From a checkpoint of a small audio captioner: encoder layers 8.
Rows from block 4 of the audio encoder, named by matrix and row number. Rows with one number belong to one attention dimension. Each number is 128 + 32 x the weight over its row's rms, rounded and kept within 0 to 255. All counts start at 0. Numbers have three digits each. After the name is the row's rms in percent of the matrix's.
# q: attention query, key and value (stacked) (encoder.blocks.4.attn.qkv.weight, 384x128, the q third), inputs 0-127
# k: attention query, key and value (stacked) (encoder.blocks.4.attn.qkv.weight, 384x128, the k third), inputs 0-127
q.95 108:160139107166086107146117160113131152164160090115138127115137138162165120184123050151173124120181073108158132132154162089083110085159052177186121132148126110101126130114173125081150201129103196088104157154137122113132134088142197133149129093106101146150125145045139102104181099142080117105134111078160132145138163080138096124128056144115089143137122077119097095194124090130156166161111
k.95 104:081122144058133147117044112165074146120125156161132152165139083158184153101139188068106186115166128091151105107107188126157099081115143127170115078102129144085088181123142078138169202114107079137116053160173141121134141130122099164126115159099129095110103078079120140124157149135135186105161135158107145106120175116171110102124122117098077125152132114145135178147114158124141073141196
q.96 102:097148168117144142148106111140100103134159109195104156145143096121115045072107145153079136155137168143169113099165100167145150152117120104121144114157059161094100132085075160130146096144189129105138147104112081133102092153103186104182160147138136110029150127089155172097102180159094156120124142133074076093130162125094082128134160081107162158109148202147098134080100192138127142129155
k.96 099:117139138114113162180146158103128073130109216109108084187152182069121093138142113145163109132199182143072149128118136135111144164103130142143102089137170112116117105123125132145104039083125143116154196144099087117125147110115134131051131124133109155145086200042150151082113109115176131102145122121157098104181108155135132148129146068141113174181114182143112116134129108085112074167100
q.97 100:161121135102118086137088175134210118140132195155075115109122079161153128104181086118123115183143037133096135126119162125154107174196154129048124171117076121148095074127189117130129152144151160120147132087151122101126097114101139074141098146184148118067109125134118131120084131119123103169175075154081077129170195156153128153156090177123105137138147120104146136114100147111174162100097
k.97 094:138061090069176119122112116118187100186174169105081139151107097137053164176158096088117131125099178177133103122126112119150092130094120112092140068116096106081154113181143119111150147128136084107112187099106086109084125121168106130156130130179126200131080094135098112108150153107164147141126145146190142142117157162093129098122135145172084111101141180149098121177138155099156093151226
q.98 093:153182129163168094127155083110153105198130095129107167159158111122121103120146166155126068127125125137108075108191068130070132084129170115125130106140115160128056090085168125123138075107170062137109116127053138142130143129146124149173145148115178141166117104140138175173065132152136095183171131130110168126163090053134067128079124179112166126109140089150162168121118086137127098176157
k.98 094:188177088160145134105126120153109129123156134078184184116137138089119125191102124105109101088135170072118118111146167093058119142109169131151134127122142092088167106143110095130099171103112115144190129179113127142160107053155139188113156125070073089155184110132213153138095096075132118196087134171139090056168143165133095096127100142141106121120157108144156088139131111103152128172137
q.99 106:189141100128051092146111148132163081096143141164099181149137133131098099144100132080043138151130117180121112102158109114129118163165115121134141147157079121102163130128084094106193103126157150094147218108106105091123117126119146149106142157174104114096075099139161145115095154157128090079145171090159150168093201181060111108126151120147171154097087108150187123198111144103139157125089
k.99 104:105130076094155124117143121114168088124192171108126162136135123117098106118175062125123133128110112136119120137140142101107131143093083149180130102087156172140104176139168170221129161155100060200122172147110038138145108129149140122088106122103160122097084156111114137140161121112183124166111164134108087078188132142083179133146135085069190141081102159136132075119184103086139129091147
q.100 111:105087121144115157152141165113084094116122154112093127131115132113140163139125128107146180076088116111127136130155117158103132078142129134170159095112152125183180165058118114117091165156139087104186153111152175104127131169146109133140158056125186066115052114111098182153152193155176100097161145154136143136178132092208070121117111155134108121097118095123144168056134058147069128092149
k.100 100:156190105155125153074116091098106175095157104115097084126085150122139139041103172073157162127107093125120191131117103128185118177122174079129096149058147143133159114160097138153090134134116117128147124164134166103118134094101152164149125195119096061128168129123084122152070173148128186147106131126162078146155103069087131194153146145132112126113110180137129119164088077127179091117175
q.101 105:108076134098068155071069141075133098163110133157142124102181094101099155113196162069155067111112147135135099160102140150127111152149139125143105100093180084106179122197156106163153137181099083147108118152135133136087208096150160068085108098127178120141126105171091143159086138108115183134122110136126113136128122061155141142143159133086173166147161103100134142162122128164064112159179
k.101 095:124138165115100105173104182226159095179166138167128128076169168121113155107119188180130046106046104157119070109131103145121132134153144134095119156131161119145131094152140120110148139084129140096124048081122169149130171114028137143130157194137133139122127131196134128153130094151156159105136112117101158146140127065122091150123122126094121131123131113123141129078142046127120154160086
q.102 109:103114120105152135093139135099096095179098117093164154079119145102151098133143163125138136105202160063105140104132126204119153142156097150085068189136089140165154183115115084191163073174093054138136135123120117134117104107165058145128138147090127132132121201136127104062160169127186148124094150129132156141109100126160154129149082150131156141189093071128148123106109083066174141135156
k.102 108:111133090129086117084156141086125089125115109174054163139115069132092128091140135174090119105150107109144069122126099064146148093135191153102059132128150127104068064133086114159157216112114186132135107123126096120059161118100150162138130161155105073165150087126110126182159210154180138165134126137153137175123096156116151160119126081106134138159168132123135147112112148189163152130164
q.103 122:213101126191159139134113140123075156144102095124171183134135151135171137070091126138076159170118147117086173085137138124104161124142121135142116169162150154066158075170143119143070113075102082143100128171132062127136171130195098132078070130122096123159062086168124136072126132086129122171091140115116146083165089143094165111106161158164112164173145139158113097161123094144131102172150
k.103 118:123155160191139131177123157145141138113129119124118236175132106092161139131163141139132145085101140110133109178112163079120162086120120105099162134123124139218135114063194139101174151127136165079143107089079174121157081094135093092145111100093146101128128100170111124167137169139083076087167154086076171131130190103119114102120093139056117124088156122129157126108112100148149171131061
q.104 093:079106127129175147125186154071100125101171062106163087146112093148075159115130099170167122194173146121118107180133142109144115131142112137134175097122159143097141114146146142126132154059109126195109169122152156136095123186182138105069163143118046095095145099065101085133104149104105166137058150078142177152119091165104176158122144132130055131127112133144174126107161139162119081121136
k.104 097:136121145088095133159136152121142090094156118152187114127113162181199146124100122174074185124106111064081104140154062113169093144142049099131147120127093081158103170179141091083150141140139221157104086106146158132112172176151112107112113172133155144110120067140083074082157175156110127155107161110136139196125134146122162135130125142174097114107155078145112167130145110081119123081103
q.105 116:185114068104120135115160115108054147171166130120165139076126122135103117066135100092085170144192181076148175101143157137148121141154122074155104199159222117113154160175157194165112099111125151183107134067150119144131129092141096165091132148065103072164113126146090087140149078135156103119120093160135116143149121144141120157123114150049144144140129108146146095105125139135096126123070
k.105 110:104137175141133154139176171099131136164131116145163164129109157176065144124143107120125084116148117123167172200079140119110135099160120135162156115170135110176118111132167140127199088164167163128172108100103123113121176156156074089100121103101149177154130118165108176108147058101083135114094157052095118181127138136127054141116094109065088131132177107115093156052129120130151131091054
q.106 108:125114131131121098115138102135125181125131164048111126074134143151168144119106142190172140118137087089158178092107191145130099106118093068070157094168137111151120185142156163112131145153153123095098186131123135089113106092148151129217190095110130141117141188175168102131152068128165085175093114104111146160132119122101139124073133099120081113187098054142135167083183121101148126094124
k.106 106:122086146159118167115174090094192127071153123164089164191104111128148130181057179155127165134144137129145166183151120164128116098150086111102181152139092130135056153103090170108163094095081056172168170115140172100123170148167113104178080085129132151150143062106101152147129093153077175175120101122122107132120144106096133093116108096157089144103105089093129148115173093140110127150161
q.107 097:082146155177114131143111127059116151133097162142108113176172128118075128131073092156084141142142149118125128109053144139114144120128054144173121199170130152157119124107125118085110123144120084131099109182099161097093075147043184172152141108110141098156099095115133192121132144132103163107122126144113111139091119144130136140163143133146197114142195207141124119094133150188156130082039
k.107 091:074126079141161102096081140074106138190093193105118096119101131104138192115122127126146141090143172117060119142096157147052123120161127097111163158170150098127104073152073180117142095081085113129099112138152142158089141123152080133123114093161050145132163156160094123124165103125165174094132135167144143160145122130114100104160121114123181080176131211136114122174169198155129084129120
q.108 113:087190148145180132165097111130154150111089171102067126075142124106186118126096156140128097175078096148114141159103102067155121076148140136180085129064237170184118130117076117159088108152132119059138128147097185154136121154126143101094117086120138135143131124146156139131129059141149104201167167130097114101113093104177100087157133138119133090146130150131121142135120158109083107180170
k.108 106:113181110148136135173119102113105124083097060129084096123169129057133126147172156067177155098123164155142124090105138165096127113121137122127140125089164129107196100115080072073158171104130134158119069112140175108202060128130132119102148156132153072203143124086140110124088169140118133143151137128138106138140119084117121168148140131139193142126146104132178151156110161077151182059199
q.109 100:148130159104143132131140075181146097106116127106126136091153137138126211099129083150064095146162097116158087113139140128113090111132129174146116140184101094142184084127160179077120106111138110168138128117140062085166110132122079144137074153122116137144137106151085171136101100182156143077083125145163147175140068109178181090142123160153143107176156154134093117188045187118089143104064
k.109 100:089116144173145118148098129134124117120140185143121109129162066155097124101158138082125052178125103171184136105092105208131107113118087109127118128119089134156121087128131147173096118136159151127178114113081182156113108194152033117135165159138100144067137138152084150169147073150148089076167121151073166171122150119085089136165144137102128111161148083123093159141113123132198064157108
q.110 104:113155090162121149153158162122117175150143125087105138123051133155173170195084109095123174109147096146121167084117178150124195154105073118136109120139153097091096111174138138135072157104159153167077105121122108121096096123088118121155105166100069115159152167109117082087088141150163141077166152077167101109164096177039189104144156139118147118098125184124080112171145120168158124104135
k.110 090:128096179110101154188149135095157182102066142134132124120085084127113161156176125168099146125161127164070174150076111179127179149125150181137163062155152095140172071079185100114095098121143143114096131097161059121065083079083124132136069094109132123144160100142117144201141115143113131141157125142187071176090131102164124117101177149148097129126120104154132152128143102150111145069129
q.111 109:089137141174170084153086143144152105105118132202174104149145122106190124156134163154176071157165117050148139112093096133130063126112098075114136130138099093082101155087138154112171078215124121188131113110118125173180088138098166176147108152187148136093120133105120152154147132159035104170088089096114120145100173137150126136151109141079106107161098113113119161149084151126099125156122
k.111 103:095141125145089156130106092123157109138148103180087073078193118130128114130082084116181149147183146163149139114176144165128152104125162180118134130109141152092086182157124127072081126132130154124055142106143125113165179107150096072109170117140152090169083085165129129133141125145165143106149160074074089081113160088096200080157077123129143160198126108089122162143157146140068134142079
q.112 117:162142121102120095179084159117108126161144060078114118134077119139131127161143115175128119108157137176068102163077113093125076095075162154144129104093087126195102201176145054144106117168162177117170126079157158117143155158164153151103178157068135138156129140127149093097149105121179139106121089158174114050123163141132099148147135117091122109125126113126144130099091137108082185103200
k.112 109:129115142061146113077147143118120124088122033134183113072112116145136121124117176114109180153115136147162140073145167155134094196116133148092116174146158127116133155089069113135106127146154111103116104107189115141128145145094180086129051131172161130151077133114186098077050146090121130144122132174141091089151113131135110096095172198096188108124153160117150085088144153165173134136166
q.113 105:177116088130121180104129162155139124132136158193139149153067148141162102169123183088161074127143104111144098120184189148134164125155190086147109070127115098133132092162096172143094144169061128128166042097122136146156134100155143176162107081181089146076139080092095091086105144151125140076137123131105162100138158131146193152092130119119111105120087077174120115149086137106158161081116
k.113 096:164093067100122157158172133158146149184158130130091111158137112127148164138145131123115121165131105108067121192096124126145101073096138152099070163178142175111123167114172065068097128196142162129127164102153074103110090105110159124117111149080168105139069136110207119105179156092121137177145102098096128123162144067162144163119145147104121106117126076105109151089108183128084134198174
q.114 095:165123161116164127142096094179171152159150183141133112125127145107158127121136104115183120110081104169130104106087069075078093184084140122144135139117075168125054183071138155111130163159132133107119079086133099212174077105122101110114098146160108172168115116112134168227153107127094061060128106112124138084132163153145162159157126122137095164111172159130120124134122088149143137089128
k.114 092:107152146173129131094173153137114172114126133134083065065131120088114169162185104066185093139169125129081177108163146158137138157110189084128160115126133133087172138135122114137109113154149069167121177098099109130155122124123137140121094070139145136072096151143192098105155153120141098069083112120115093117115169149132175091102160172214103138162092090097104123168127091156110104206087
q.115 095:125148135147061136145105091137086168120057098052114154174080126147143098201129138107104186113115084197127082114091113088095149140111149092107155122120152104181157119090141095096140145113134147102152132107076090091166128172087104077113195112146168191115162169116166169102142159181116124119158148172184103113121134114090048117130131155186125110128135124132165110104143115174128157154149
k.115 099:069137084094142069164119117118126178077112156134206135138139090197151133080095163110101128139134128133152115073114141074104170148100141078112134103065101117138137158098104141166103076134126100138117160196123108146135118145202110197139134098154076142114137114170136100133062144145133104152135112147136137152173064139138117128200186163166124149118075184095128148164131141070136128074144
q.116 111:082228172152117107146162139134104089099117116224119093127076182159069103120053150122146138096133174122137091145228091139089144089086172080111148141138113175091121090062156113133086090107152166134095111154137117117143110162147104163145153150168158133141201104143148131174135137137123160127136105078135140145113133116084082106157091093128125146139136130142086152170120112113098122166124
k.116 107:109177164164190141143143173111113173105075074104123089146143163113172101168112103156151094187144156102118112107103144154094132122102111138203101155105165130157096158180132072157068072132122172102071154174164116141178116116127127212126142100122142166099175138095141108137146067092084086111115097160084142069145116172125122116076146107103129128162106131160147091173130183128097120114085
q.117 101:155113133145180154061079066142132117123110156106146140161200132124145158134091125137099122172114093094123156153071156137209165130128133192183095139114162106168175151168113151124046134056069111099113130182126102098108154086123082118095106133083108160146083132122162134078157116101142094135058113087158131086163138163160167125154173138205104169121114131155132109119120149126117119124119
k.117 104:113053093124124118150104128158089081105099112179062172109122115110158155125186151087101162121143124097105101167206126117132144074143159105058102150165101118152155058053166187110200160131131143104163071137108170102133106129088186075121107141144125085153154154134099098089114165157143101148186126107125132201082123118136132162131119134114191141128158115112155165118127162126141141127146
q.118 117:106112138142050150096202116175132165097135094081152116110098151154111139111123136207102070106108146101159136164120129074168150133145102147165105096116132133090135090213126133100135167057165150112131143125112111116188168054128104157062127090102155133168154178169134033159123155094136143164134165167148161111119172119089189118123132096143130157141103130132094117138138081089106134113127
k.118 105:156100157137133126160110125139125117105063135081193148137164120152131107130150096110130148123151082121108076087095138167124110173133081104134163151187059133132083212061155177153152118145157131161179105122176149129109129160064164146116207096136125134116181134108132115139148144127086121153185094131100168110126120114167164096067071096090145143093140149122136158042080090144086133113131
q.119 103:103082126086124152085212129112173136137107113085147106114142115116090112152103149152180141130078147137163171118149109104145080177161158132104140124151119147093131111144107153138181172100069192046145097101202083062158163088175122153173109131160111090145148137084133149147178103127127150124122137086128162178175173114095117091112127072085115106084171073127096109112154135087154140135173
k.119 106:160036136136125111052090127210121155176125133138203101134099190123160134116107146154129132139095112077189121134136073138176109176142109141123147144183077154169149133144096141110100086116130150114138136159101127155069111119144103160208076127153154154146121054140102139101120137113139142101084123084176163118076141164143124113081074120136087093123098125152170141131130155081108163112081